Rows from block 3 of a small image classifier, named by matrix and row number. Rows with one number belong to one channel. Each number is 500 + 25 x the weight over its row's rms, rounded and kept within 0 to 999. All counts start at 0. Numbers have three digits each.
After each channel's rows are labels from the 100 images, of 14976, where the channel reaches its highest value: "strongest on" is what is common among them. Only what is clearly more common there than usual is listed. The data: flat shapes of many kinds, plain or patterned, on busy backdrops.
# convs1: 3x3 conv (model.blocks.3.convs.1.weight, 64x64x3x3, each kernel summed), inputs 0-63
# convs2: expand pointwise conv (model.blocks.3.convs.2.weight, 256x64x1x1, transposed), outputs 0-85

convs1.55:492504488486517491463509515475449462513510494494492492494531466480503514461516444500462504484510458459478485483511489469457495508494469522415468512467507485515497499468501462478474500485499507
convs2.55:488455472517517489460481539481537484508514502499474512523501505466495474505471484500516470466514496511511521526527492457508485481522495524488490535490536481470503522487495494448503489513498503494468525494506466496473508531524488478485466509487497489501532444
strongest on: count: five

convs1.32:490501456488499485460488506493470474493478529489464479489528481482515471459536514507474487458504435474489512482496507487475490492514469484419490480538488508477518476521516446518479512494489503
convs2.32:495487474481462515459498546442517478476489516511499504545488503513507487521493486470516479479535475493512500498515483460511472486488470489487491474495480548488491527512495469465473455516481477507511509473509520505496552518519509482496465508513505488582529427
strongest on: count: five; gear

convs1.46:528488527530499527503520532499536482496550488490501507521505573532520500518505486532538529576524514538506526502498492520540535535489526500506504509491513503533525503544501524494509506528508504
convs2.46:501475506516479504474487548427522498506506516444475510568464516494516497489449490452561485479507471512514509497508464474525469465497529510461489514499486495524471528487518520501414433523483486499499550484472478516502514509532505509489479497497495492500532494
strongest on: count: one; flower; largest shape: flower

convs1.21:511517504510506476500485515511517506454521539487492520484508511527554509509539446514501511504528531526550516474486518474482528496533519543557529483483486499512473475486537481502440475504489502
convs2.21:491508480506507473516528500501482488485502506453486504477527489527482498476519539544554496484494508553547499495484525519488553435454479496486435477463449519509503490506495561501540527500508546502490490555477520518502481516459493515544486505527543508494481497
strongest on: frame

convs1.38:491463512509497542489531488486518494515474541521484491428489499505501514547463502500460444505490484513497497528511502516500524490497498454445519527552521496477452524489510471505501531510493486
convs2.38:450526518496469468482489513543498496490506510485603504511512502516465530476529503523541530423486458540500509514509480502491485503491480498549448515484513508543496500472500495497493471504444481491495501491495535496495526487497566481501461512545494474492503485
strongest on: ring; largest shape: ring

convs1.58:517509460501514512483456508496541531521483507500490490528504478517516534528469516542490463503523483514548513547483492494507531497478502497476452534489518521518455491542505515502442530458511519
convs2.58:501466502488505470496561498475494495491532500513507518541517469510505518568498530495494523516484539508535495512500548513497524471516449485544486481471496488522485500489511488462514505515476511508527444499513552486499520499538496498492483469545523515503506463
strongest on: ring; frame

convs1.22:512527502527494517542507508476515511530459508503567503480509500501485488479498495476505493531490483510505552505513444523514508492531516526510529478450514477475525560449482482496454502507494530
convs2.22:511530479490548486484493486513512451506505488470495498463490487500497509507532505465466502500508476530463487519502521508515526489496501501478511507503501469506524528519502468490503516498505459510506468525489506464532530490468507515507515508515511499520482517
strongest on: largest shape: ring

convs1.53:501500438502487536473500468497501498504531502512494498495504498488496462517494532487478436443468464455498492519528499517539550454522502485481463501488501506491493478530494496485437497504510518
convs2.53:467485507519477489434489463515504537482487512546498521513534525521539534549511522529529516451476463510470536528492512504513478450538514528520482504508507557471481491487479474502498521495516507488537496472498518464511504474533513511474547506543475491511467492
strongest on: gear; frame

convs1.15:494500516497491549471499479452501469520486466492486473504522517487504480513485472481511539509461486480507505462488539490489475526460503541483439515512494493522470476441483484462493475513454515
convs2.15:504493533494527535496494540479488512474497499494516528483477430511491492498470485501528506524509500484495513550499477463510496526487505499513529490450502541515486517483491529496516524508501528488456525514475463549505509495548559483520486526491500507477515519
strongest on: count: one

convs1.61:498474501488520506467502503504492499511513472504481505456485451530504513520519488524514462488571514558461499520518523498540547488490500481506518499475505508526486504550485509525429512496521517
convs2.61:485516475509469502494482511529487473522500499583500515510489527555488499523512479508516487472507488518523504493496472526475512473523491512524486478473523436509536515483506492526473512487513494501459500512493529514508485562442533512506513510509496493523485504
strongest on: ring

convs1.45:492492489475457486470472507517517517513516495474510442475496447515484513517475522486474497520453465531498505578522513512476487505527499491486454499495474526486495519510471521525449526500522486
convs2.45:505494458522532475552523517527479496520507518477499491498512474511515493487493509521493537513476474499508466485493539510490511542477475494466523463463455473535478490497507500522487517505473459509501496483487548482515483510495498531562470492512463498478468524
strongest on: ring

convs1.35:513489496521481486499522497441486476535507485507516450520473513513475555502504463492495520489516486494500543511526455487480477468485466485475508573496474493511515459469502474472515510501456516
convs2.35:453536487524497457504493516439476492517489525490517509526490518540531490475472522504498534495509477561489508491503531516496501518466531493487495544520522455480541482512516481518493458483521508479522511507490566475498457500497520517490496531517462521530488483
strongest on: ring; largest shape: ring; its colour: white

convs1.28:508441476480529477519492488527485459515471507511539490472486464500479495530521442499511490514451518508510505484536459486497496447506484494541475512463503501507474513516474488477489535544530485
convs2.28:519514504500508473517510509483470483492499509533436499474469478546495546542494522549506468500510529545519488534500491509485478527524546479492510470510485511500504518484524476553512506505520461475451491511479483483455488498502492482502490505509491518460511507
strongest on: ring; largest shape: ring

convs1.48:507491500502500525480529517469478481538522520503522460513490527516522507532481485510502476498474458490480496500478501597494485518522508502452513526504478512510505465457477439507520464483495503
convs2.48:517518530502533490517504489492496502497506475530538538530507500479512462500499490492509545510503500477496513479463480539506528464530519488516501482489541550511437551496485525497494502511501507519495559550502517479542534497531522501473510493499459484485499488
strongest on: flower; largest shape: flower

convs1.59:499506491492549478510473468528509459507518504516532510516462524487515478506540462510498450500503495442502503487532455540513480517506509520473465470505520509555519533491473512502507448483515509
convs2.59:501528496524530529548513518493501544510498488517546505486484515471551480531475544503492524556495463462501511502477458520507464544510536479498482546515505515475469557516469483463502505468486456496530507492505454539501500478500500521482497506539516486515464515
strongest on: count: five

convs1.37:493498491474533483526508485519507506483540465530490512541503511487504498496481432494501466462498489465499510468516448484479491521469463524491447546497521513517484553509512515503478507478536536
convs2.37:468535576526479494469489477547497539442477494503508531476521519489508514527489514474488523502496544466509492498486505526530483480531526502470491527466553505493490511487496474485527494506465518470510502512482498477491480497553456508464538520504514490483490498
strongest on: count: five

convs1.13:496500487477494469524522482511492476507500518506492498478461475470506483483481447505482440480478515464491540501512439506500529489557464471511484472476518478531514522517527488532519477490542470
convs2.13:468500538489532505488508496470467494467481491574542506519491501527507505517447530537489499494485583541518481485475465528502477501520494492495503524458511505516480528494500523469487474502491507505520464510491534472511509508516517527515485540492583509469469514
strongest on: count: five

convs1.36:516474485495506525443473477509495534508487492499498514513516473466525499519487461526517475475529455483531490511523527493484503511524496491490417536531474495514462497527509509538460510466514531
convs2.36:542450482517527486529434472553462541539478485512531511483550525498528562489553495505502522465484523499458495527495513461467528518498500484491468510449507479479531514510510543497518463481508496469532491479484496486507506506537456483534469491512504524523479468
strongest on: ring

convs1.50:529477536502491511521503493457491540503506531501504441505508544488504522550524492530552531535495543511495517528492481518492516484515498511517528517527471514508509478462512539504542513553489524
convs2.50:534455471492485509460476479445514469477497486466485509496495533505516440482479480509597520520497484524507489494481470492475527470491532490444526508501493525483480539517480500473482501488482512479482533458515525480508506535515483488540498460457488485503528451
strongest on: count: one; ring; largest shape: ring

convs1.24:476482493489492472453485503484502480508559485503497460452469488464489501525479508482518529486480484471474511467526500508510440453504486495436454472503491516496502496504490483513483459486483464
convs2.24:457499471485508433461463481503453466462479500504552518448509480464507520516517486552510535513507463498502503485479512496471519475489491504512497452456493529499478496497499526505485456517505515513497495539470499491553471526482502479497524502502512520499495485
strongest on: count: five

convs1.31:480506498506479499504571514489492468505521494505510447495474535468512518522487512508505526499448505505453505444450494495499465463473510472451521509498497496476537503508484492518544469476484495
convs2.31:465495419512507470523512506524484475466472485453519475568505519504522484509455537503476466492500440534488498507489476525486518523524504500502502470492500510507504499489514521521497534494506500497513478505504471463481534478451493469451465500501511486515488510
strongest on: ring

convs1.4:502490459501501485468491506535531505484463508509526502493479494471462489518482492483482438474514422496526485553492505498514488512489517487498473511512513519473447449474471460531504489496481501
convs2.4:511464451530492544483512523477489513520495479508578545482502518486485509502509461515479508531509501471502474477469484531472479495537512495503520587530573506528472471505491492510503503501505499492475511463495466522499499489554570572494525476497538490493535527
strongest on: count: five

convs1.54:501490505520498503529515546478500483511468484529553467477493441495471525516463461480488506485440488511531469495501469537501449478520503487470498513479488482499511510495475452502474528472479510
convs2.54:501520465545496512484516507503459492486538552543509459488503522506509495520515521513510518469517480484452497483511512517497494511500485493490516523527469473519498506461489528447482458485495460470568474542457508504491505497503533545568503514515494508533503537
strongest on: ring

convs1.52:505472483475511468498495473465493541499479543523493472488473485453491500480548494478461493473481487457537501509487440491496491466528482486530477488486493515512511455478476476474498511557476503
convs2.52:467502511503474547514525494472542513501493501474494487528523486499524528485507477458517488472521547468490506481492504511504490462497493481475452565551536471536516526496499493500522564499491494469510497477512462513491493495563570575487483499463495511501501505
strongest on: gear

convs1.56:510521447487502502498508467508495481533509506500568467454489480456496536490472534513503505476480469486499472529542474543496497470505481507467468502485491511471508498478441486517489498460507473
convs2.56:490549492468499477501559488531499493473473477423547501481531495497484507514528526553530513491507479501504526463505521489510509502487461491508478478479480494543505490498501514488505500485464500493500491483489554498462492521461483500503513495502555488505494546
strongest on: ring; largest shape: ring

convs1.18:493482527476538444544495471457479477496476450489494489477475500482491495483506503491490487502494506507490501482516464536474507506451465475462480423503506506521509512483504493483553476493491463
convs2.18:491541534484522505509481507512514484534505490482493497563495470493512502489494479525559480504509510504552501471522502465478541499484527503508520407486456558463498553489519511500520469504518484499492477520534464493505525497469461452502535502521515515522501499
strongest on: count: one; largest shape: flower

convs1.6:533514469514483483489458509499510476515503505477529476551520519493517558532508558525511488517469494515507502513500483481531523489490553470510507547500480518493479502557482534499456470487488524
convs2.6:500476479476519492526498515523464501486494485499459483469523513491504532502560498516465516487492443511514505494527539457472529517492529518536546511489471465506512469502525511553514508499489507507508505524516512503519483513471513484566465513517496516498516501
strongest on: ring; largest shape: ring

convs1.16:484505512568496518535484482486507448507474483472505522437470491449523514481485475522542537504506498474472484493483480510506505461467504488473464512482508491519465491509502521488451491508482466
convs2.16:508499498494488551488530491545503525516471495494477496441515459521475489496509472512470497533479487533542517487495498515485467485522469496450510472512528530513469492520494490525518499511504473498475467492515503576494489506499494463510510531467480507500497504
strongest on: count: one; bar

convs1.49:482502491504504514477510492525528487515488442513509469501467485471502524504458487519457504487465491491527508473443526525515457544481495488485486514509485505538486448512510463531459450480490525
convs2.49:492454530503481520496508530482521484494483479514449510494457481519469494479515472530513529514541494518532493520498502540507481501493527518476505520524454492484461466478476514548494482485478554522456496537506474543527498503489547504492519534467502505498476530
strongest on: flower; count: one; largest shape: flower; largest shape: star

convs1.5:504490487504518466490504495529520485509524469511478455503449466522518471461465493528446454478464507500533507498509453496507512483472495466509494485480520506536494502562475467504489463469498512
convs2.5:502542472503515508524487491510489492482501515474528474506503472483506470474449510480541516470518432494536488509502467512483479504494498535496485532530541519524498492464510508462518507501514509518438530473500467562514461497498569491461498532506531496515532525
strongest on: count: one; star; flower; largest shape: flower

convs1.7:482507521544483534501486502497509491467537498515489496483506519575539478506498517510533536494504547559503513490516521512508540526510538534553494525501494466488511512509486513520456471526516502
convs2.7:490511476471465490483510552467505437487520501519503484475522480518509437500488486507472522486535479482527510499516487485492487441487492511515464495532484486511512487486487525431502495522474530528502486531483529491502516535469510527471495494521473474508477528
strongest on: count: one; frame

convs1.25:496491468554505486534468465489515502495467468471468501491493485462494515515459490492489455489473491445512458495506473548545519517497504469512483504492482487515511476552514528509504453467497493
convs2.25:488509519505492557501483515507483469510493485490514496490493480475492510502510502487530480489509511509509484509525500567474534530502486488519598478555492501465562505476487533487523497525512528498470532488520502512506500492522533538503511502529491499500462506
strongest on: flower; largest shape: flower

convs1.20:503498508536484523504503498512531472500494504472530521515517522436549494514503475530514541487510522412505493507498499501505509539499516533523444505489491517534482506525531505490441502502512513
convs2.20:477510525532560501525519533521480543508488498464501486514528480500526517498513546532474459505508511500502489461524514500510509514506524502498533480458488521535521517494479552497531506491511547487532520497508476524507496522513461459479513495517527502486498516
strongest on: count: one

convs1.1:513504484506511519487525527504524509507491543463532486470524501498515510493482458464521456538509487543492465493500465531533480494511483494468500407484526481517497522481485511506464473512488468
convs2.1:476481506514483486501450493516480509484478489494591514543469484488498456522512487549509478511503494488461500444503486479515536525520496489493496475517522522523527559495473506489518454550515504462444520468483523519494460501510496507501463497486494487491466486
strongest on: count: five

convs1.29:500479513504484533501507502475513479466493491481502514494515513494532415532470458512493472492503511468445491476481461518509479525500535529451492538525509497503531526493445472502480509498522511
convs2.29:474507474485522455542496498505486460498489470502492486501513483494518514497557530499480488513525487497468466520508520529460494530512498494485519475542509448484492475491495517483505534508471480494545484525504528499490486501510489490520485487513543534536468514
strongest on: ring

convs1.57:506471503530496527479513485500498473512521516455490479548505491495527515491517562517521491532510482524492514530503475491536544483514497463490484427516510469509531519525517527477527451494500464
convs2.57:493465484509468498470504509529499548486492506514543526507545503520484483504471486511514466511496445526516523502507489522520521482523505496483498484556507485504488483510464511513480512488547488513544479498465569484489500488485490499550509494575501500510503509
strongest on: flower; its colour: white

convs1.19:465501463495504535418447494505502535484511518500491489492536478477486508504509461478513529487487481493477522482446526473538496507524507510499489512483496497524453443478496500484483529532480494
convs2.19:521528488484577477528529509504491472502517507534451495560509545543512502528508499473496503498505484501527516504491456518505491493517486499477479509430505480500546536481491465460498490505494500493522458511491461478542501502532481518481555494493531483512483511
strongest on: ring

convs1.3:488477506508485500517481463482504504488426505498480513511475509420530483521506481527529524525493545416504501507503491526506466494500509504514434503474476512508506489506502517496488488506513500
convs2.3:490502558506543528524511490519492547469482485514497484518551482491516508528490548503494499532502548471557485492495532537507527518505548493512545516509484528511539512501486550490526506479511564489501481491492505536484502485473491529473588480472523489496497557
strongest on: count: one

convs1.62:498489474501509565460462507459516549487507552517469495502481505482533496522486508516505492478501481514530504497477482517521522489519536493488447537533506490502440462510503492465472501496468527
convs2.62:489511496517493503477494480554484517469491492516489500462535495560504501523522544495474494518494490557466461484539533535479511514471528482544508502507506476497558454486516493466499458513491480520512519536520492523530459509468493516541485495497494501509494523
strongest on: ring; largest shape: ring

convs1.9:511487488483517511428452469497512474519508491476459497514456520503508500527508530525502503505499488509545538532496496487537535538492513465487458495509539535532463452511503471500486511475497511
convs2.9:475497505506493498514516510522532506491495501492522511516516540495485485509508530528459505513497456512485480494503515527489475471563494492495495461531502522489510506518500512490519527521534516502483497544509517532490487500486569466440493512526559493504470457
strongest on: orange shape; gear

convs1.42:486453473445490467520483512505522492503436499507502474487493492492497520500503494503478452502502480461506467518494458479505484457458453481454505484508512537470523477523497475469482545509490504
convs2.42:526479490517478431441505510470517454486519504503491489524472503470502486488517517484469486494520478525473526497524501477543520478523487513499524483499459506518522470510480496490468457534542497529512518520515526512540548507512491510492495481504493479514505450
strongest on: white shape